A small spectrogram diffusion model, trained from scratch.
Model: 3.28M parameters, arch uvit, norm layernorm, layers 8.
Data: trained on single notes of 20 synthesised instruments, 25.4 epochs.
Rows from block 4 of a small spectrogram diffusion model, named by matrix and row number. Rows with one number belong to one neuron. Each number is 128 + 24 x the weight over its row's rms, rounded and kept within 0 to 255. All counts start at 0. Numbers have three digits each.
After each neuron's rows are labels from the 100 clips, of 14976 (inputs lightly noised), where the neuron reaches its highest value: "responds to" is what is common among them. Only what is clearly more common there than usual is listed. The data: single notes of 20 synthesised instruments.
# fc1: MLP up (model.blocks.4.mlp.fc1.weight, 576x192), inputs 64-127
# fc2: MLP down (model.blocks.4.mlp.fc2.weight, 192x576, transposed), outputs 64-127

fc1.339:139174144115130084104148132107083125106156147130149123167151104103130130101113157156162173134123110150150182177119118145130151136128080124131120125069163138131140170125094125120147105105114134
fc2.339:109120110129155111134097142115099126142149112102129146137133153095138165135174141148133125130146133101110077126123173109169157132142176118123103125137104131108108163147131133145112154120132129
responds to: slow attack; saw pad

fc1.98:166141147137118119106162188146118154140137131154126099113130107154081160146159134135133174108138145122137119121147123175146160125122158112129141126147129167161116118121154150122164093081109122
fc2.98:123119126135110089126140099134120096138107102124120134124103162112124112113105155127135094119102120146149120164099142166132121094125104171112146084170127159152144149136120140169131129095162195
responds to: decaying tone; marimba-like

fc1.326:150146142120156097143098153080091082117148112144090093117130143134091151123126146052110159156132127141140118171141080057100122161143121134177156117120128103138126130127158127098123185067136153
fc2.326:144144117131141130152103143105101073125111132107071107135146171107171138097166119092128127115138133115150188096131095134098089137138088110105102151064129106136138124100098134145139141100130118
responds to: C#; square lead

fc1.263:164161106074114113166142163119110127142101123125125131131097124127117133148123150140151174145098081132114091128128121104104129110118140128160123131111156112135118125111115122142148116114118119
fc2.263:124119127175127125086134103132135140121161100125113122166132151139126113106134138116104094106180172123144123156137157120138144138125109143116133148128086144091138140155115109152167103146127151
responds to: decaying tone

fc1.491:107156118090142109171168155136129115115079137113100114139107137157119115132111171132140170111112140085109113144127103133096124134091126163160123126089120128093149159128118075104155138110106124
fc2.491:132109138143107107096120101145120111124170094154134108133117106103131115104141099124097097149156127114122132136119170147175087134142129119142130146179093082134106094126091122144087125198127131
responds to: octave 5

fc1.249:145144120162148098147137127163108131117141070131121102122075137124133125117153155134126083120118108161118089118096146121095115122126171140133111110127099130123130133112171088119132122117158169
fc2.249:128137118119068161144126130116143185179126153130091127092147149149112155110128161119121148144079106147140117108128126137129128128146140094105112144110197162115105140122113129139099151161109093
responds to: flute-like; octave 6

fc1.417:119187102144114164178148155103114103145110146119087079150123165195163144099126131103106119105093138139142129133112146144097124111136159168126089137103127118103136115117123117126129135158078136
fc2.417:106103129156161118069138106138124160112142154152122160137115137117100158145107115124156158100099103094098139096140147102151117109103129109151140119121157111096118104114152141108104127105088098
responds to: square lead

fc1.218:123077104105082127136130148108182127160109126134149082127126119102123130130109141086136138121099137139140158140124131163141127117149135106127116137132132106122106142123102120107137149118147097
fc2.218:126156106106166187164123116144119144150124123115155125123088147139131132153124147101157117091162125159162085112129135132098092147098146143117113139086185089131140076120126102102113164184139105
responds to: square lead; octave 3

fc1.172:157133125115139123117160150116134143142148131118137135179122093110121171128193108109135114135133091164110092134145103129145135146114131079142156123144118171142111127113154100114144124100167121
fc2.172:129142111147123093110130112087103118117083120119142180121093136087123128171094079142073127125100106133131157127144127166130111107130137134141111145078173152144117115086087127144118109107124133
responds to: octave 5; mains hum; vibraphone-like

fc1.9:125088155136131073110115128092118179123115097162119120122142146081120096141091133095095146147112119126140125146166153123127152108115131113128105173136151199136114132131116119093135169138194141
fc2.9:101176137116114116111114127125146138129131140125162148145155103160187129119097082117168113121167081119140113123164161123131089159144131120087125138096129122136130142143168146138117092143113127
responds to: clarinet-like; oboe-like

fc1.215:151123139113156066141078147131118096117121117102116113141111124153072146080131114112137143170117098133102067120123085079166164118124155112139137105137155113122108119165166171099160104143155131
fc2.215:155112161133096117151084169156108111150106154095119108135151101144134167129119094055115145083094136132117134139128116141095115108162127153127155140120137100101067190100125150105158113135149136
responds to: flute-like; vibrato; saxophone-like

fc1.251:122186150130123114124131116096157147149118124143105129111162130147162122097138162114115139163135129107079109125169155149135158118127093100190150095123175141082146148124104112134143134099107135
fc2.251:160136087129120123164160096101159120137120148098152107120113150129151147150153134111146076121148122126111161148150094116128149134158087067131120120123109148133153085153133115097145111159127119
responds to: slow attack; saw pad; pitch class: G

fc1.168:094131091110089148147141143105117095143153120147098110156151165107135129158145113139169138151095092151104124138094158104095136147172137143152172097082148139141122138134129134141133114092112141
fc2.168:138142161119145121150151142099112130088169132091117154111135130161116137076166142135163103109118169145118109118148109122105110159139100100103111120130072161138154115132128095091142121100140095
responds to: slow attack; string section-like; octave 6

fc1.431:145148147090161097130119132126107083169146132145136123100123098140122162111169115111174144123089113141126132108104133128157143123143127124204145101095130144129130118141172162156122103138152156
fc2.431:108136150104095125160103175138114124106119143098120071147176088154137147107109105073118150086106142126094133130140107138114094107135112134096138165124138114076064188096125151110152122121143119
responds to: slow attack; octave 2; string section-like

fc1.511:130166138151163110145139142156148132131144140146101129176086120146117137122091170149145098135142142105128143136131113144170138137105130123138157107128102119146148117109136120104123127122117176
fc2.511:134136130099148147132137156087083140120158128120119089095149127076129107069131104115140154154112128124132071093122148133125117122123102082171122140115078167124151143133121135123105129090110092
responds to: decaying tone; harpsichord-like; electric piano-like

fc1.272:164101137112129139106114141188141097104122118184091150157131100105067117146112163164179124153139133105123113107121125143129148164128126131165131104115094109133125173112105166135149111103148155
fc2.272:155136085084121090074160098126195136129155114121098113130101128172092135132161154154151091131146109125105170149145144138097108115105120084113119089091101148108155127117137113096164154097100084
responds to: square lead

fc1.539:174129101109142075114153143105140112152164120145113120107078141148085135109149123159159152112149079139117109117118132149161181126148173089137105107103137136150109110180153122125170107110096103
fc2.539:111097161117106132138093138139132139143132144130100144104142116153145131111116102073110135107127081154127116146115097137121146092123131152146130132153113135124087124115128159137146139133141097
responds to: flute-like

fc1.59:124134126163149109124143177158108142114085109186100127124126147161168098136112131080082113104124130143138127148152127151140160131079181175110149146150083151144122108123174140113132139094114197
fc2.59:116107142089095092094094135129135133131154092082131143126112113149106137123119119117161074147127149095126136100137131125111107159130151138060073120142107100123151227124158138118129091109115124
responds to: decaying tone; plucked string-like; text has "piano"

fc1.299:111124108122124123108135142095123127140131134122076146074120112142097171126134130135086092161127137127124106101166133106126172150152085102189132092154111126101121131112125097144127131129097110
fc2.299:116154084162096172139077137120137124122087143125162113120104140082139162126168130166140120136131168145125155116141106118113118125134137143165147140140081110092104096099098121117111069132135117
responds to: octave 5; A; note: A5; vibraphone-like

fc1.21:166101118115130102141096139130127114127117109129119122104099129129107119160158153134074169130121082124117105133134165106075153104157109155124154139073157125126118126173110117132147113100108102
fc2.21:120142121113110119132109177158099132161174141128109102127162115101141133095138120112177104141138087095127125154149083141179123152115167069126114135178092099113121112108144153083125112160120148
responds to: decaying tone

fc1.301:132084117124123100146137164158106142153141114112123077110086114134098143056140128130143132111131123088137123127106151114080162157109161122160164163076096123130110159080117121126143134097130097
fc2.301:093093143074130148168115138123105139136111155098120133114101151107105128108114100138127140075140181071184125133142141118111130129121099156157130114082140152120111128105157115145153117105105098
responds to: C#; octave 5; note: C#5; note: D4

fc1.33:110118112128159120150100119171169132132123104141113122065081119125089075133103148128110131133119117098150149109124102105123125140142132142133137160149141062115119121158089160111158117163110085
fc2.33:125155136130110146112091108099113090120123124141146125155113095134151163104146103166154155177129169160101108133134117125139198123128135104111131106127107163108102130126136142124120093078129155
responds to: flute-like; sine tone

fc1.479:135122108101159139172080153175118141112099144136130111145112134112093106156083095131141133144116105135122128150172136110114174161138160095130151127112130115138106123139098128127140087105133124
fc2.479:132123142080145123076123099117107158159145124152109090178102135092147094143109109111154147122148163135136145133116122152109133110127123154113153178118136137143076129116156152122105179155148121
responds to: octave 4; D; D#; note: D#4

fc1.467:179110142130125095115134143146133125095141102142107143178112138125141122090169144106175169200118124114163144147139141119087118111130110125147112079123122110149134148128152108109129098093139165
fc2.467:172157113118108126078161148114171139075119135117099171098124140078105137109157192158157089141104121123143157172166137141094132089098158105173140109109149109118152173118138122161110144146114151
responds to: square lead; sine tone

fc1.208:104120065149108108155120128129125125107115101111100136147111129150099162113126084132142142151120121161110112072110114095147163126148173162161127096138105111126150140113132128118121134109187128
fc2.208:195168083110156151155119145142115135150145148101125119131115142123102136143143142116132156133165166142080107122098128110104113143118108119096146175116119146116108125127129123108173128149115130
responds to: flute-like; slow attack; clipping; text has "clipped"

fc1.248:108096057128151119156092122113102144144139110121162136120081147134103162136116102100133145133133102115115134142122122135118151102141130145154139114122138082125124165152158147171125146129120154
fc2.248:101099120165121143110155149159163107139150132155119110116131122143109110097120131142129093137125131126139096154109111116106156105101153123147131074136097126134146111151090092127094105139135143
responds to: clarinet-like; octave 6

fc1.542:097110131113110122127141127125127104104147103163130120173132170133088124123168130156144164153114157132138133102075148169162109087117144135106116123134091143131127176142146149157122119166134154
fc2.542:139150127150141152150107144117114121150115140099142097094083047157149151123098132097161084102138111147100110126195114113081165170152129094145130133115160127147112115142154113109155111076149103
responds to: decaying tone; harpsichord-like; octave 2

fc1.94:130105067126118116135113153138076130094139103142139127133106122121117146144118123116143157147129111192112123109138118125130187089136120132135147126125138126141137160145159154147142120106162160
fc2.94:130170097140086133166120152146155126146123135119079095121132181114108119139127149132169136160160176108119081106073120132130159115147145116094129137130120132119123127149119109106130130143153104
responds to: clarinet-like; oboe-like

fc1.358:098122094142109118143092110097110148153156152135125145135085148145150155116090103084126132147124111175168121127126121120115125145138112116149100117129127084148138120108116107139107151144146126
fc2.358:152120142129144124108145140177129082116088119145129142125158122137126120132164145164133133150126114092120137110131128136128160126122150123131126115131130157154126159138125131107155101086101127
responds to: flute-like; saxophone-like

fc1.35:090126094126109128136120146122138115104109125153156111159133116077109147157146165145102158130134117149137157146098134138126151123174127169123158107120104149160140136133074116147115129105132101
fc2.35:156138139144161162114148138141119117113146132134130146103171118121114125113158130152125127150118150155142048150109183097159113170101179144111140087134133156127135125140110154186140122108106141
responds to: slow attack; saw pad

fc1.231:118095109117117091153053143116129096118075135145127111097123129115102163141133104128103107138114123131135129143106167088118122151163125144154175099128114142109156167125084078150111104086117135
fc2.231:136133145099136163151143131125124143123135145137146159175121134078145149122158126160079202166125163093130104124134151096128098174152147144121096155130131127136112097119151141118162115176105132
responds to: slow attack; saw pad

fc1.257:129118118115142143139172142140150158130103113105134103137127108137116110098137154169124104114086106134123146131145097140104162108115153094117154162147095152108070128143112130084156100164129107
fc2.257:161162151166143140139127134117091137101133106155123148147145145120133133128131102131101163158161116125137097149143151080115148149138120145148122116115138159137153158137149149159138095093120147
responds to: decaying tone; bass guitar-like

fc1.463:125144150117172106171120128093111156094125134131120095131095104135127127103122123119124125125167170091142119108131136154147130131154151135107139149111148142088124094152154079103138102161138125
fc2.463:128059143134145108116111104111132123146130130114122130101106099082139135140097126116115113117105145151122132157151106122108169133067154135173123099144138135134117116102119106136070152102132114
responds to: flute-like; octave 5; octave 6

fc1.30:148112124115129074120108157149164134099118090153131122138114133086136082147189157132124134140132149122105145149138111126121126140128109137179180114146095175112093115120120109086118126111134130
fc2.30:154096149120112108120147100143163103126115124157132115098110139095176134125181183136142112128095195120129134130120078115087133124129130103140156174181098153115109109115106069106122164164134116
responds to: slow attack; saw pad; octave 4

fc1.289:129145155189130130124132123139129142126154144137128129132137113117130140096118077122162081140114146111140178152117098092169135159137131076118122109169104143138142120110150148134124134138152109
fc2.289:164105158127117136129120143174122136154162116134082126147126120142132104138138117123113161118119100109154105166163121143115126134106135122153132167162129092097116111147084114104139075117102150
responds to: C#; note: C#5

fc1.465:117121073083145102094119146084108135116048126110151107142165102141122138146113136136160146135117140117170108132142095144115117112165150144096138106088169159115165149142129106123141111121087117
fc2.465:097119125141096167149131148186182123150135128162129110129105129168127140098102174129114121128120160125100130087083162114120146140132099143124149151109066127153115131167133090146138152137201084
responds to: octave 5; A#; F

fc1.273:127141093121113136177075134114134100121115130116138141086115117122087158165124112110150186191119110125117082143142112120178142153100124135133138162090129105130086148177150127135141098151172117
fc2.273:144129119134101096140119144078143169151090100134139121142113134146148110131151119138140112085164110133149113128111177110078155104158131086118143138109143114086117066103170112080123093141076089
responds to: C#; rumble; note: C#6